python train.py --model="audio captioner" --dataset="notes from a synthesiser with random patches" --train_examples=78125 --noise_aug=0.002 --time_shift_ms=100 --n_mels=64 --hop_length=160 --input="log_mel" --spec_augment=true --win_length=400 --tokenizer="word" --vocab_size=43 --encoder_arch="densenet" --encoder_norm="batchnorm" --encoder_activation="relu" --encoder_depths=[6, 6, 6] --encoder_kernel_size=3 --encoder_stem="single" --encoder_growth_rate=32 --fusion="cross_attention" --decoder_width=320 --decoder_layers=6 --decoder_norm="rmsnorm" --decoder_norm_position="pre" --decoder_activation="gelu" --decoder_mlp_ratio=4 --decoder_head_dim=48 --decoder_fused_qkv=false --decoder_bias="qkv" --decoder_qk_norm=false --decoder_parallel_block=false --decoder_inner_norm=false --decoder_drop_path=0.15 --decoder_positions="learned" --decoder_cross_attention_every=1 --decoder_tie_embeddings=false --init="torch_default" --residual_init="zero_last" --optimizer="adamw" --lr=0.00065 --beta1=0.85 --beta2=0.999 --eps=1e-08 --grad_clip=3.0 --steps=16700 --batch_size=128 --epochs=27.4 --lr_schedule="cosine" --final_lr_fraction=0 --warmup_steps=330 --weight_decay=0.3
Rows from block 2 of the text decoder, named by matrix and row number. Rows with one number belong to one attention dimension. Each number is 128 + 32 x the weight over its row's rms, rounded and kept within 0 to 255. All counts start at 0. After the name is the row's rms in percent of the matrix's.
# v: attention value (decoder.blocks.2.attn.v.weight, 288x320), inputs 0-106
# proj: attention output (decoder.blocks.2.attn.proj.weight, 320x288, transposed), outputs 0-106
v.164 063 [107  69 113 132 127 199 101 146 135 141 140 140 102 106 141 130 115 133 142 170 165 103 162 131 120 145 147 185 111 175 103 117  88 143 148 167 119 169 179  92  83 148 121 133 105 159 192 125 131 181 160 123  99 178  97  92  93 146 119  93 128 125 162 105 131 171  64 141 110 153 141  89 164 147 148 135  88  87 136 147 110  68 137 107 155 171 172 174 131 120 104  93 153 128 109 130 111 129 112 110 130 136  44 146 184 135 152]
v.165 095 [ 89  75 113 125 160 114 147 137 189 130 153 147 122 128 195  95 133 105 139 123 188 127 179 110 110 113 140 144 174 124 217 104 112 104 136  95 176 102 167 170  57 159 158 114 145 230 119 100 122 126 111 124 105 137 114 118 117 147 161 163 162 105 190 192 115 158  80 135  79 131 115 108 103 102 137 191 133 130 183 101 123 114  99 131 135 186 131 112 133 169 117 116 124  54 113 104 111 137 134  99  96 173 156 151 132 175 174]
v.166 135 [212  76  67 143  52 154 106 195  51 139 113 124  92 152  96 150 184 114 164 101 113 123 129 125 154 177 120 133 149 127  94 135 129 131 114 169  92 117 136  73  87 121 124 185  88 102 143 117 124 131 117 122 134 106 137 126 103  56  86  65 156 175 101 143 193 104 147 113 120 119 118 135 169 119 140 123  92 170  99 149 124  99 119 116 161  72 160 117 135 139 140 180 115 104 123 140 175 112 108 132 218 132 188 118 156  96  79]
v.167 093 [131 123 189 127 103 113 168 105 156 133 120  76 157 145  87 155 138 150 176 110  99 117  34 200 111 150 127  94  98 126 116 125  73 162 130 150 129  98 109 144 128 103 118 112 102 101 130 149 124  48 139 133 160 120  98 114 145 128 100 169 114 107  47  69 136 139 119 132 177 145 120 112 163 104 131 135 153 160  73 134  94 130 177 106  92  71 111 103  76 137  97 134 145 161 155 124 132 117 128 162  52  73 145 119  44  76 132]
v.168 066 [130 113  76 119 130 140  89 120 128 157 144 138  65  82 125 104 152 120 133 130 192 170 143 160 117 152 110 138 179 163 184 118 125 112 164 113 132 148 139  98 134 159 142 160 138 153 136 140 123 149  93 124 145 123  53  90 112 153 113  84 127 129 177 163 174 163  75 100 146 141 137  65 123 105 169 114  97 130 183  76 139 131 137 115 115 145 146 150 154 150 132  77 133 136  92 141 173 139 128  94 166 107  99 124 185 143 172]
v.169 054 [154 106 138  71 113 178 152 195 136 141  88 103 132 148 144 150 124 138 126 151 179 134 105 125 154 102 125 114  68 156 113 175 113  88 141 159  63 124 134 164 207 108 144  47 179 124  96 113 147 126 137 118 137 153 113 114 115 228 105  93 127 112  81 126 143 123  91 146 100  78 110 105 153 193 117 173 118 105 155 110 135 125 175  86 137 113  97 142 139 162 165  49 119  87 133 110 176 152 154 114 131 112  94 169 105 165 111]
v.170 102 [175 149  75 133 162  83 112 124  80 149 137 119  50 119 102  56 108 115  80 116 145 124 213 131 174 151  89 103 115  97 133 123 196  83 112 127 160 148 166 118 139 166  62 184 164 128 126 110 208 201 126 126 109 124 164 118 141  94 172  84 121 181 161 137 110 143 163 126 133  93 121 139 139 129  96 129 111 111 101 127 143  92 173 130 146 126 135 172 117 130 114 123 141 156  73 143 132 123 138  73 170 140  82 101 173 126  82]
v.171 119 [172  83  81 140 101 157 112 167  97 123 131 163 102 141 117 119 205  78 129  92 197 121 165 115 113 111 116 136 214 174 139 146 138 147 145 145  71 114 161 115  69 139 107 145 121 146 138 123 119 170 154  93 119 104 129 133  89  90 143  47 165 154 141 170 214 106 117 109 101 120 115 137 136 118 158 108  95 127 187 134 148 130  25 116 169 173 137 118 183 110 129 171 108 139  61 137 158 165  79 143 196 177 128 120 174 128 138]
v.172 147 [203  96  80  99  77 149 131 175  69 133 132 120  81 124 115 125 148  81 102 136 135 147 114 108 164 173 119 121 150 161 116 117 129 188 143 174 100 135 108  56 134 111  71 200 120 127 126 135  92 121  81  51 156 119 129 132 103 113  95  89 184 218 118 121 176  70 147  76 113 124 137 120 153 134 178  99 100 138 125 126 133  51 104 138 165 127 134 154 169 118 143 135 118 125 100 134 174 159  84 140 187 171 123 131 200  80 120]
v.173 098 [ 83 102 179 111 162 118 158 134 134  98 135 111 186 132 181 139 127 146 184 124 117 135  97 104  80 128 104 141 121 136 141 115 135  77 113  90 144 153 115 181  98 174 186 129  96 175 105 115 112 117 141 170 115 151 102 150 147 132 134 200  86  48 160 161 137 148  64 179  87 145 115  87 124  73 139 180 126 102 119  92  86 209 140 159 106 129 139  90 104 161 153 139 143  82 150 113  49 136 171 132  41 141 204  88  91 178 184]
v.174 081 [120 132 137 167  85 167  77 170  86 133  69 161  95  86 111 181 179 165 116  82 146 166 109  99  99 133 113 145 229 136 163 110 152 126  97 154 129 145 165 114 123 123 110 137  99 158  60 114 123 101 148 139 129 138  83  95 124 104 175 112 164  65 126 165 115 154  73  99 139 162  99 123 113 101 158 155 146 109 161  95 142 167  98  94 139  89 165 113 142 167 120 175 143  84 113  90  81 152 183 109 128 124 172  92 121 155 145]
v.175 071 [ 88 169 229 100 186  70  86 101 134 129 106  60 185 157 123 154 123 107 172 102 169  92  96 127 121 162 145 105 119 148 116 178 130  81 109 117 139 139 159 181 140 123 163  76 184 197 131 177 140  76 138  83 137 128 120 138 130 177 125 134 102  82 118 151 106  77  87 128 112 159 103 126 139 143 119 190 131 129 121 128  79 190 146 142  94 164  45  89 110 125 102 146 116 136 118 106  88 130 141 174  20 139 117  91  96  98 150]
v.176 086 [ 93 153  78 132 141 130 105 108 138  97 196 117 119 142 178  62 113 108 103 129 113 109 193 113 157 150 134 157  92 181 146 142 156 140 155  82 126 131 149 113 165 174 103 131 193 108 199 127 135 177 163 121 129 154 180 159  94 135  95  85 116 196 174 163  99 109 145 120  94  65 128 170 152 154 139  87 137 121 160 172 147 133  95 163 127 184 126 161 173 106 123 105 109  96 113 165 157 161  66 156 151 151  96 164 141 169 116]
v.177 124 [196  94 113 112  77 131 131 146  86 120  93 145 120 181  98 161 156 114 147 104  75 106 111 121 174 150 128 102 105 113  89 155  76 139 159 167  72 119 106 102 127 123 177 125 110  80 182 123 145 126 135 125 132 121 162 155 102 109  52  75 178 218  92 105 152 143 149 110 139  76 115 140 143 140  98 115 113 155  69 149 117  95 146 145 168  79 160 119 114 100 116 146 111 129 138 124 185  90 109 137 188 119 164 177 141  85 107]
v.178 114 [ 71 142 162  87 128 140 145 129 181 131 151 151 188 113 187 167 138  98 148 134 126 119  63 147  83  93 139 108 105 157 136 105  77 130 126  77 156 116  91 160 142  87 173 116  91 184 115 162  98  86  91  71 131 150  91 128 108 152 133 216 166 100 144 131 159 155  98 142  80 153 107  64 151  86 164 130 155 135 148  99  82 146 142 109  66 135 114 121 138 159 122 126 162  86 168 111  84 140 112 182  74 108 156 111  81 153 129]
v.179 122 [119 126 109 145 153 119 109 154 118 118 131 162  93  96  93  52 162  83  96  80 180 117 203  94 109  87 122 128 199 132 145 152 171 123  99  86  93 136 150 118 121 156  73 115 157 150 106 105 119 176 200 143  78 130 153 103 117 128 165  82 120 125 163 163 127  95 151  87 142 101 114 161 116 118 143 112 144  99 161 148 168 144  92 121 187 184 153 135 160  80 134  89 118 158  67 153 150 175  88  93 130 186 109 129 159 167 179]
v.180 056 [177 145 174 125 164  98  68 102 120 147 147 109 186 176 178 115 132 164 159 110 114 190  88 140 135 173 134  75 162 178  80 122 121 175 159 185 127 110  86  69 168 173  70 105 149 104 134 106 107 135 166 124 136  97 169 163 111 154  89 135 175  99 176 157 187  59 128 123 122 145 158 134 136 136  94 149 148 121 115 179 131 132 144  93 149 125  74  63 111 120 103 159  86 142 111 148  92 161 139 148 137 133 204 122 118 135  68]
v.181 129 [ 72 142 143 104 184 146 109 119 179 130 169 153 154  75 149  81 132  81 125 102 165 130 173  61  92  64 151 140 207 176 157 102 120 125 116  46 137 124 139 149 114 160 100 115 125 206 104 113  73 157 173 132 115 146  93 100 133 112 193 158 143  58 181 149 112  98  94 151 104 135 122 156 114 129 157 133 143  97 200 129 159 193  95 116 132 207 144 123 148 117 125 127 152 128  96 123  85 178 141 104  96 176 101 115 116 199 172]
v.182 060 [ 91 146 159  92 156 137 117 102 151  92 108 149 103 152 156  97 158 127 156 194  96  98  65 155 117  97 114 170  73 117 172 125 145 118 128 140 121 106 124 186  62  99 161  95 122 175 108 154 111 161 136 108 142 156 108 153 120 140 110 141 129  77 129 129 105  84  97 145  99 148 136 117 112 149 142 112  93  83 109 150  78  86 171 130 109 151 161 155  77 104  92 139 172 126 158 123 107  81 122 100 123 142  83 110  96 124 151]
v.183 069 [ 98  87 123  93 169 169 126 167 106 138 121 167 109 115 150 109 117 124 112 126 120 117 174 103 146  57 141 169 138 128 203 119 116  82 148 143 111 101 169 140 107 176 136 105 151 184 136 114 156 126 116 128 143 178  93  94  70 174 160 109 187  99 126 152 156 164  79  72  84 102 128 134 141 108 145 120  75  82 148 163 126  80 104 121 139 138 172 175 119 131 120  86 201  82 160 166 119 138 159 133 178 173 118 104 118 127 121]
v.184 089 [ 85 137 156  99 138 122 150 105 172 121 138 120 146 128 180 164  93 161 170 143  70  88 115 104 134  81 113 154  74 171 137 156  72  95 135  71  98 155  93 192 117 137 238  92  95 132 102 115 120 130 122 148 148 129 135 152 142 184 149 178  80 112 142  90  82 147 103 150  71  87 151 160  83 139 118 117 168 143 103 181  98 198 125 174  98  92 143  98  76 111 163 131 145 115 197 116 157 122 172 176  56 148 175 164  88 182 128]
v.185 097 [161 136  88 149 165 164 145 143 118 153 156 142 109 113 156  62 130 100 104 145 163 110 184 106 176 118 139 170 149 160 142 120 159 113 162 103 100 143 166 120 105 177 105 170 171 110 113 108 113 162 116 129 110 152 146 108  90 151 138  75 191 181 161 130 140 151 130  96 124  46 134 165  78 162 113 117  92 134 168 164 133  83 129 133 136 181 147 183 150 124 135 100 133  89 107 142 176 123 149 115 209 146 104 155 187 173 127]
v.186 114 [146  82 118 131  83 149 127 184  83 120 124 166 159 145 112 210 185 128 166 109  90 102  88 114 130 152 143 108 141 147 116 112  91 149 119 155  73 109 114  97  71  67 183 105  52 142 117 134 105  99 118  90 123 101  84 106  91  96 109  74 153 135 104 124 185 108  81 126 111 135 126 131 134 113 140 109 116 166 139 106 102 133  96  98 118  98 152  99 116 131 152 177 123 109 162 135 135 135 107 163 135  92 222 140 106 105 144]
v.187 096 [156 124 140 138 162  63 130 100  89 110 105 106 166 166  69 122 159 158 132 103  93 104 172 131 115 123 109  90 101  48 107 152 211  80  97  99 114 141 132 171 106 153 105 144 171 119 127  86 172 139 178 183  82 127 161 125 116  92 157 100  62  93 107 159 101 172 141 118 183  88 153 124 132 127 101 178 152  98  88 107 127 187 146 106 155 105 172 153  97 111 146 129 139 142 128 119 130 133 154 105 148 145 170 116  83  94 112]
v.188 061 [ 83 132 120 121 163 126 149 112 104 138 111 139 166 104 187 101  98 123 143 181 157 138 117 101 127 147 176 126  78  95 136 175 108 140 166 142 109 134 158 116  86 112 153 146  90 144 166 110 144 132 132 155 119 141 143 162  85 118 126 142 148 151 143 181 193  72  97 111  80 154 169 126 122 125  89 111 146 112 128 165 139  63 122 184 120 183 167 167 139  99 121  73 123  96  89 149 104  84 133 126 189 166  44 151 155 134  98]
v.189 077 [180 131 141 139 162 118 107 127  73 169 155  97 112 144  56 122 126 127 150 129 126 168 142 161 161 151 123 138 151  93  94 127  94 209 102 171  84 125  91 119 192  85  62 123 110  92  91 115 165  69 114 128 112  96 196 171 193 110 159 140 135 126 131 105 147  65 184 101 152 116 129 167 147 170 116  87 105 119 146 125 195 123 117  94 165  87 122 109 139 111 147 142  98 165 151 141 128 135 157 110 153  65 154 102 117 104 161]
v.190 111 [116 154 152 148 165 130 141  89 180 103 139 129 158 112 138  61 139  58  95 109 140  74 145 146 152 124 142 164 129 153 181 134 111  85 155  91 119 114 106 159 110 123 159  71 214 119 156 114  74 139 154 141 104 126 140 139  91 161 124  96 137 121 154 137 134 105 126 108 142  62 100 171 102 150  84  98 122 113 158 138 116 107  99 137 146 201 104 179 154  96 136  87 117 131 110 122 186 127  69 112  97 167 117 180 110 132 143]
v.191 095 [197 121 140  99 115 132 147 111 120 106  97 113 128 141 143 202 125 176 149 122  96 134 108 172 157 189 113  94 109  99  86 123  71 193 135 193  95 158 136  97 147 127 156 128  97  61 170 151 147 104 121 135 132 141 136 126 169 103 102 142 164 179  99  74 137 111 182 124 190 155 136 152 158 132 141 112 122 165  85 162 120  90 192 120 135  35 118 100 125 158 123 172 120 106 173 139 191 116 136 130 164  94 147 152 146  85  87]
v.192 068 [133 165  94 184 135  89 161 146 120 107 146 108 174 105 156  90 107 128 155 130 174 153  83 120 120 158 168 158 179  57 129 133 172 127 107 141 160 111 181 101 163 152  63  80 157 132 129 183 141  22 133 167 150  84 153 161 104 120 142  99  77 101 128 152 138 129 133  61 171 115 171 166 118 129 131 107 133 121 106 130 139 108 159 120 105 149 165  66 124 136 120 152 107 126 125 182 145 136 115 109 117 102 104  74 148 124 119]
v.193 061 [128 149 150 110  63  98 182 140 110 167 141 136 123 121 116 119 155 125 124 131 128 187 193  39  98 168 121 129 196 135  72 200 136  97 123 146  77 134  94  58 127 158 125 136 138 144 142 121 127 108 108 147 127  91  91 135  72 121 163 172 154 166 104 102 141  96 175 164  90 134 119 110 130  81 151 186 142 144 132 108  11 127  56 169 100 144 126  68 167 112 166 133 118 101 129 138 159 133 174 150 149 103 164 172 123 151 140]
v.194 062 [192 106 123 100 144 123 129 101  35 131 192 162 122 158 148 125 162 107 143  82 136 129 212  44 120 178 114 111 140 175 146 169 107 114  95 151 131 121 111  81 113 161  73  79 194  82 122 174 151 101 119  77 180 104 135 158 174 118 145 105 141 129  80 175  66  95  98 140 107 110 136  95 143 122 131 172  89 138 133 119 100 113 147 165 128 159 131  62 190 170 158 104 103 133 139 138 113 143 128 141 158 132 108  91  99 120 166]
proj.164 053 [184 127 166 122 112 161 124  99 136 124 134 151 148 101 117 157  97  86 137 141 107 104 164 146 188 127 112 134 175 124 160  94  96 192 117 135 149 122  89  79 160 149  88 106 150 159 112 158 123 117 103 120 148 110 108 174 140 168 108 125 135 156 154  83 159 115 142 108 196 104 196 138  76 154  85 114 157  77 141 135 169 100 113 116 195 117  87 105 208 108 189 168 100  85 140 118 143 110 156 144 136 131 180 117 113  89 147]
proj.165 097 [190 159 108 126 116 166  77 148 104 131 157 111 164 110  85 151 132 123 176  83 115  95 132 162 169 160 142 120 201 122  81 105 131 140 124 117 178 171 128  95 158 118 110  93 151 148 133 171 163  58  88  84 137 132 101 171 125 168 158 123 118 180 106  85 139 140 153 139 165 150 165 184 139 153 107  61 154 123  93 113 150  89 138 120 208 140 102 111 144 120 203 131  89 146 136 142 132 123  89 134 126 121 105  76 112  68 149]
proj.166 130 [ 98 141 113 203 164 187 136 126 112 132 156 153 131  89 104 127 111 141 142 178 132 145 148 171  74 126  98  89  86  58 204 134 155 150 140 120 192  67 145  69 140 134 142  67 151 119  89 132  78 110 133 103 134  74 132 150 113 223  99 162 106  97 129 166 126  83 102  69 135 183 152 146 132 117 108 154 112 121 148 106 138 174 142 159 117 159 103 122 147  72 107  86 156 149 117 158 128 156 120 162 130 161  92  99 158 144 115]
proj.167 088 [ 86 104 113 120 143 115 154 130 131 148 122 150  72 163 176 103 107 144 139 126 154 192 165  85 110 123 180 133  86 193 128 146 143 128 117 124  23 113 152 165 104 115 150 156 121  78  87  87  98 199 183 164 157 134 157  96 104  89 102 134 147 106 142 171  86 128 128 104 101 100  91 121 125 142 128 119 114 127 111 167  83 140 123 142  47  93 202 198 105 111  94 109 156 130 105 156  93 153 155  88 148 125 124 129 179 190  79]
proj.168 053 [183 163 153 154 120 184  93 138 137 105 116 186 131 104 107 129 113 134 159 132 136 117 201 141 125 127 135 169 154  94 168 150 116 197 121 103 147 114 126  57 132 164 102  55 147 130 123 158 132 148 111 112 134 122 138 165 135 215 152 112 147 101 143  95 174 106 126  88 150 146 183 168 107 166  93 103 147 126 143 100 126 103 112 114 176 128 120 145 180 112 167 144 111 101  99 122 129  90 143 153 122 114 137  71 131 124 146]
proj.169 033 [116 139 114 149 103 102 196 102 131 143  87 168 156 123 103 129  96 137 111 132 103 100 109  93 143 118 102 149 194 114 130  84 146 143 114  86  82  91 131 185 133 145  57 140 130 102  75 124  79 139 127 137 148 106  75 138 135 110  99 123 112 156 177 122  97 131 180 102 172  98 172 191  80 110  99 105 162 120 100 157 114  64 111 114 124 158  93 162 214 122 180 151 102 158 157 155 151 149 177 130 149 144 173  99 149  90 114]
proj.170 106 [138 144 128 125 138 144 170 104 143 141 124 130 174  93 111 120 152 152  90 134 121  72  68 165 122 114  96 125  67 130 128 123  88  72 157 142 161  86 114 124 119 111 150  89 124 163 146 111 133 106 103 138  94 150 157 143 162 143 121  99 130 101 140 117 146 107  82 174 103 158 114  97 108 132 147 162 122 198 175  93 173 160 120 140 146 158  98  59 107 179 101 139 151 107 129 125 151 163 116 136 102 109 156 161  75 134 177]
proj.171 129 [134 113 110 177 137 202 116 154 116  96 149 127 143  95 101 163 119 147 147 153  94 130  98 171 140 160  86  72 129  44 162 115 130 166 170 134 245 113 135  71 158 152 121  90 141 146 145 167 133  63  81  48 141  88  96 158 134 189 115 173  81 145 112 115 137 119 122 111 112 185 161 127 151  83  80 122 147 127  79  94 147 155 169 131 128 123  79 118 110  95 132  98 117 126 153 118 151 122 131 179 122 145 134  85 126 107 120]
proj.172 168 [112 107 133 196 148 169 123 122 115 130 105 156 166 117  82 152 124 127 188 148  82 109 141 158  80 147  83  77 136  41 221 146 144 141 124 107 178  73 154  72 104 166 165  83 142  95  99 123 110  99 143 119  98  75 126 151 158 202 108 166 100  66 123 137 117 104 109 103 137 142 173 139 105 118  86 158 124 116 125 136 140 185 149 147 113 124  96 107 139  94 109 146 129 124 176  90 118 118 139 163 127 147 176 114  92 138 102]
proj.173 100 [186 187 115 110 124 146  97 138 118 144 134  99 103 138 103 100 115 131 156  87 170 143 146 124 163 148 183 169 157 171  60 109 162 147 121 125 150 166 135 141 162 104  93 106 136 103 126 133 172 120 120 124 121 158 112 127  92  97 195 118 142 172 112 133 136 139 160 117 182 122 125 169 139 165 162  95 106 149 122 106  99  85 111 111 173 139 166 174 114 126 168 116 138 169  88 173 131 138  98 100 148 118  61  84 188 104 140]
proj.174 078 [180 172 100 172 147 178 115 154 156 114 134 165 109 101  84  90 107 139 161 138 151 179 175 144 108 141 155 177  80 163 117 140 146 152 147  93 186 103 114 103 133 142 131  70 190 149 139 133 114 121 117 103 130 131 150 142  96 159 165  86 110 133 154 164 175 110 110  54 123 174 144 154 169 125 153 123 116 155 131  82 110 169 131 138 172 128 120 150 127 110 160  80 175 136  46 172 143  89  98 111 128 131  85  81 186 148 125]
proj.175 055 [130 158 127 106 135 133 158 129 110 177  79 118 104 158 150 113 135 158 115  97 130 159 112  83 114 167 169 129 120 156  90 116 120 124 127  95  85 127 145 197 150 126 102 134  95  79  75  92 142 165 152 132 111 140 118 111 112  89 144 151 138 144 131 141  68 154 150 157  90  87  96 163 120 137 121  94 137 177 100 143  68  95 111 133  81 111 184 191  89 137 122 106 124 144 132 152 125 167 130 110 141 116 119 117 150 148 108]
proj.176 072 [128 103 156 125 117 102 143 105 119 130  94  95 184 107 128 174 161 129 102 114  58  68  53 150 150 140  82  91 198  55 118 100  83 104 133 150 145 121 118 149 143 137  96 149  72 157 120 147 155  81 106 101 128 103 104 136 165 133 121 153 117 157 115  72 117 146 137 184 147 111 149 121  83 110  76 125 162 121 130 133 167  94 142 118 153 148  85  68 138 154 124 150  81 137 192  84 147 131 154 174 124 130 185 149  38  66 163]
proj.177 112 [ 35 108 127 180 140 131 132 109 129 134 154 141 130 123 170 125 131 129 103 179 134 133 138 131  74  96  94  89  95  80 188 154 150 127 115 131 111  78 137  85 110 102 152 123 133 101  87 114  69 156 148 155 159  81 141 116 108 167  74 159 121  74 133 181  98 106 116  99 134 171 121 102 134 125 125 139 132 113 144 149 127 128 148 152  88 156 121 103 142  95  75 110 145 135 121 157 115 167 130 143 145 168  92 163 128 139 104]
proj.178 108 [188 143 137  88 135 119  89 129  90 129 129 111 131 171 137 104 113  99 174  91 140 140 165 106 142 140 176 143 219 151 119 138 157 165 101 115 104 173 158 139 143 135 126 140 121  76  97 131 147 127 140 156 131 157 122  99 115 103 176 142 143 133 104 105 121 147 161 124 170  63 132 176 103 168 115  94 142  90 122 150 101  82  94  98 143 121 172 162 147 100 162 139  96 158 138 106 114 122 130 136 139 132 131  76 158 118 108]
proj.179 125 [134 101 129 144 118 149 123 126 158  75 105  99 148 104 133 175 148 151  95 128  83 118  52 143 176 165  81  95 127  85 110 106  99 138 177 156 231 132 118 125 142 155 108 117 123 177 205 153 190  72  62  67 126 139 101 137 149 116 144 143 107 151 120  92 138 154 110 183  95 176 130  95 148  82 122 136 166 170  82  99 157 150 178  93 132 122  71 101  91 154 125 115 135 102 148  89 162 124 129 159 104 128 124 154  90  82 144]
proj.180 030 [108  69 143 153 132 120 152 158 116 100 125  84 112 153 138  92 134 179  44 136 127 160 146  72  63 121 169 134 104 102 117 161  96   7 106 115  65 142 186 191 101 123 166 133  78 105  98 122 107 202  83 112 131 124 128 124 117 134 173 131 106 140 137 173  80 152 190 167  66 151  98 197 149 113  73 137 114 127  97 136  93 101 146 113  99 148 144 172  53 147 140 142 140 137 151  94  90 168 155 115 107 129 189 116 158 163 119]
proj.181 129 [198 121 130 115 105 130 108 148 131  80 119  80 145 131 121 154 147 129 126  92 118 138  74 147 195 176 112 128 163 112  71 100 125 148 152 129 211 184 116 156 151 156 105 129 124 166 186 172 199  78  81  73 138 154 101 122 129  91 178 129 110 189 103  74 144 171 166 181 113 121 138 126 160 117 107  93 160 141  75 113 146 113 172  87 157  97  89 131 102 137 170 111 102 132 132 105 145  86 126 139 106 124 114 112 114  76 125]
proj.182 043 [189 110  92  98 132 133 173  91  95 151 125  72 150 137 120 131 117  88 209 112  66  96 135 144 202 192 145 102 181  92 105  99 129 139 148 122 130 184  98 129 181 121 113 148 148 122 130 150 150  49  97 101 110 128 107 168 148 141 114 123  93 179 114  93 128 122 146 112 193  51 134 136 109  58 108 126 131  93 106 143 166 115  93 118 185 132  84  68 152 133 188 145 140 158 124 116 146 161 109 163 120 107 164 134 110 118 129]
proj.183 051 [184 139 144 100 116 163 125 108 125 112 159 129 167 103  99 132 113  78 171 126 109  88 184 160 165 135 121 117 196 101 129  98 114 154 124 111 169 169  88  64 152 122  98 103 149 173 144 163 122  88  89 122 132 128 110 197 152 168 111 113 120 172 120  74 156 114 157  81 185 111 182 168 105 155 107 116 146  85 136 133 172 120  84 140 208 146  65  83 188 113 207 160 104 135 137 137 151 124 123 150 125 124 169 126 117 104 146]
proj.184 079 [145 172 151 127 103  64 131 120 100 144 133  58 130 163 155 108 148  97 115 108 143 117  94 112 177 152 152 137 222 124  52 105 130 122  90 154 125 155 131 167 156  95  90 160 133 117 112 143 170  86 118 135 101 152  78  85  98  32 174 127 135 143 114 132 125 157 183 165 177 122  74 140 134 110 175 100 154 124 120 127 125  67 121 119 194 148 127 115 131 145 130 122  99 168 114 149 122 140 122 109 144 127  64 135 124  80 159]
proj.185 086 [116 116 140 173 103 132 121 136 134 132 145 122 180  99 113 177 146 121 124 131  94  61  70 183 143 119  87  96 167  55 129 101  97  97 147 127 168 123 115  98 133 129 127 130 138 175 147 167 128  73  85  93 139  93  94 167 156 157  99 135  98 141 126  84 149 133 131 152 141 154 171 127 124 101  91 103 146 117 111 119 177 107 146 138 182 148  50  58 159 145 164 143  95 116 177 121 147 108 124 164 116 138 176 136  58  78 155]
proj.186 116 [107 140 118 169 149 168  88 131 110  93 166 132  93 124 132 115 100 118 155 163 151 173 176 134  85 121 111 113 122  85 188 149 182 208 113 120 195 125 146  70 138 157 132 118 147 103 109 144 102 135 142 109 148 101 125 125  88 179 148 161 132 130 118 160 131 109 141  52 163 143 156 154 158 114 108 150 104  76 121 115 104 157 142 121 112 147 118 163 157  41 148  74 145 153  88 129 120 120 126 160 139 174  51  97 199 125  92]
proj.187 096 [ 75 170 119 117 147 129 164 119 176 131 110 130  94 105 131 129 143 156  72 142 135 141  96 125 119 118 119 135  55 178  78 126  90  99 156 153 127 108 102 171 141 100 117 126 122 147 139  85 120 150 145 118 125 150 145 114 123  90 120 117 141 150 146 155 111 116  92 158  91 151  75  97 134 134 155 152 122 190 142 108 123 167 136 121  96 129 131 143  99 131  82  77 171 134  85 175 176 157 100 121 123 123  70 180 136 130 168]
proj.188 045 [189 135 132  99 131 117 163  91 133 143 110 112 160 118 143 164 124 108 150 121  50  80 126 162 161 179  90 120 172 109 128  69 112  97 127 118 165 139  93 157 183 142  89 126 110 162 114 139 108  60  94 107 135 106 121 176 158 143  99 118  94 186 139  77 110 122 137 111 187  90 162 148  96 117  95 143 138  79 121 164 209 131 114 111 153 128  77  75 167 138 164 127 123 127 181 124 186 122 155 161 100 143 207 148  81  80 166]
proj.189 064 [ 72  83 115 145 142 115 168 136 168 104  95 145  97 114 129 114 119 163  87 147 148 182 109  88  79 118 127 146  45 120 156 162 132 107 133 142 114  83 127 147  80 149 182 137  96 128 156 101 105 200 183 150 129 114 152  94  99  85 120 116 143  97 125 167 123 128 106 137  39 144 119  71 144 101 178 173  88 147 132 143 103 193 150 141  47 102 140 154  84 138  60 118 169 116 115 136 119  97 153 133 144 147 119 162 124 173  75]
proj.190 110 [ 76  83 137 129  99 105 110 151 134 106 121  93 125 127 184 193 158 131 118 112  80 103  73 115 192 149 103  76 190  89  82 113  90 132 134 164 117 171 127 133 141 117 102 178 108 141 159 156 159  97  96  91 157 110  80 124 143  92  88 162 113 143 116  97 102 171 158 186 123 159 125 107 131  87 115  83 189 104  54 138 149  85 166 109 122 114 112 107 102 135 116 125  85 102 176 114 133 132 139 147 145 132 141 158  67  82 130]
proj.191 087 [ 56 123 118 161 138 117 156 127 135 161 126 171 121 141 152 101 103 127 134 142 167 165 186 121  64  99 149 148  65 131 168 158 154  98 101  99  28  86 137 115  75 110 155 112 137 109  63 100  51 208 200 188 166  89 159 121 105 159  77 125 137  84 137 181 101  90 116  90 118 124 116 130 117 166 121 130 100 109 171 168 109 133 131 180  82 121 163 146 148 114  93 139 142 140 107 186  81 137 141  79 147 136 132 136 141 178  95]
proj.192 063 [ 57  74 148 167 109 130  89 115  78 109  78 142 157 134 142 150 147 117 151 124 110 162 153 111 113 171 107 116  93 166 129  95 182  71 153 103 126 192 116 149  91 129 110 137 154 133 152 103 133 129 118 104  89 113 137 122 126 114 145 115 140  66 124 133  72 116 155 166  91 157 102  95 125 146 138 121 107 132 105 194 137 248 160  76  56 111 138 147  58  68 136 103 155  82 140  46  52 151 114 109 114 145 107 165 110 136 106]
proj.193 048 [101 124 152 155 140 140 155 135 174  83 124 120 132 114 138 118 110 133  79  99 141 101  47 175 128  96 115 107  64 127 125 101  87  79 157  81 120  84 182 211 106 138 110 168 119 130  53  89 134 134 147 126 131 148 143  89 129  89 109 159 159  60 144 132 127 133  98 157  65 143  97  95 112 146 108  64 133 198 156  93 119  94 154 165 133 144 145 138  84 146 153 120 159 156 146 101  87 146 154 127  79 117 169 119 104 114 114]
proj.194 047 [ 53 138 105 206 115 182  97 117 100  73  93 116 150  55 178 113  75 105  63  94 116 129  61 146 112 134  90 122 102 133 179  94 159  94 154  96 168 150 132 150  79  86  98 126 166 154  89 121 113 128 128  82  90  90  91 119 131 139 123 194 134  82 168 137 161 129 140 203  81 149  73 107 109 129 144  82 102 190 174 110  96 119 127 117 122 166 121 166  71  91 151 124 140 115 167  75  64 159 138 130  95 137 142  89 107 136 114]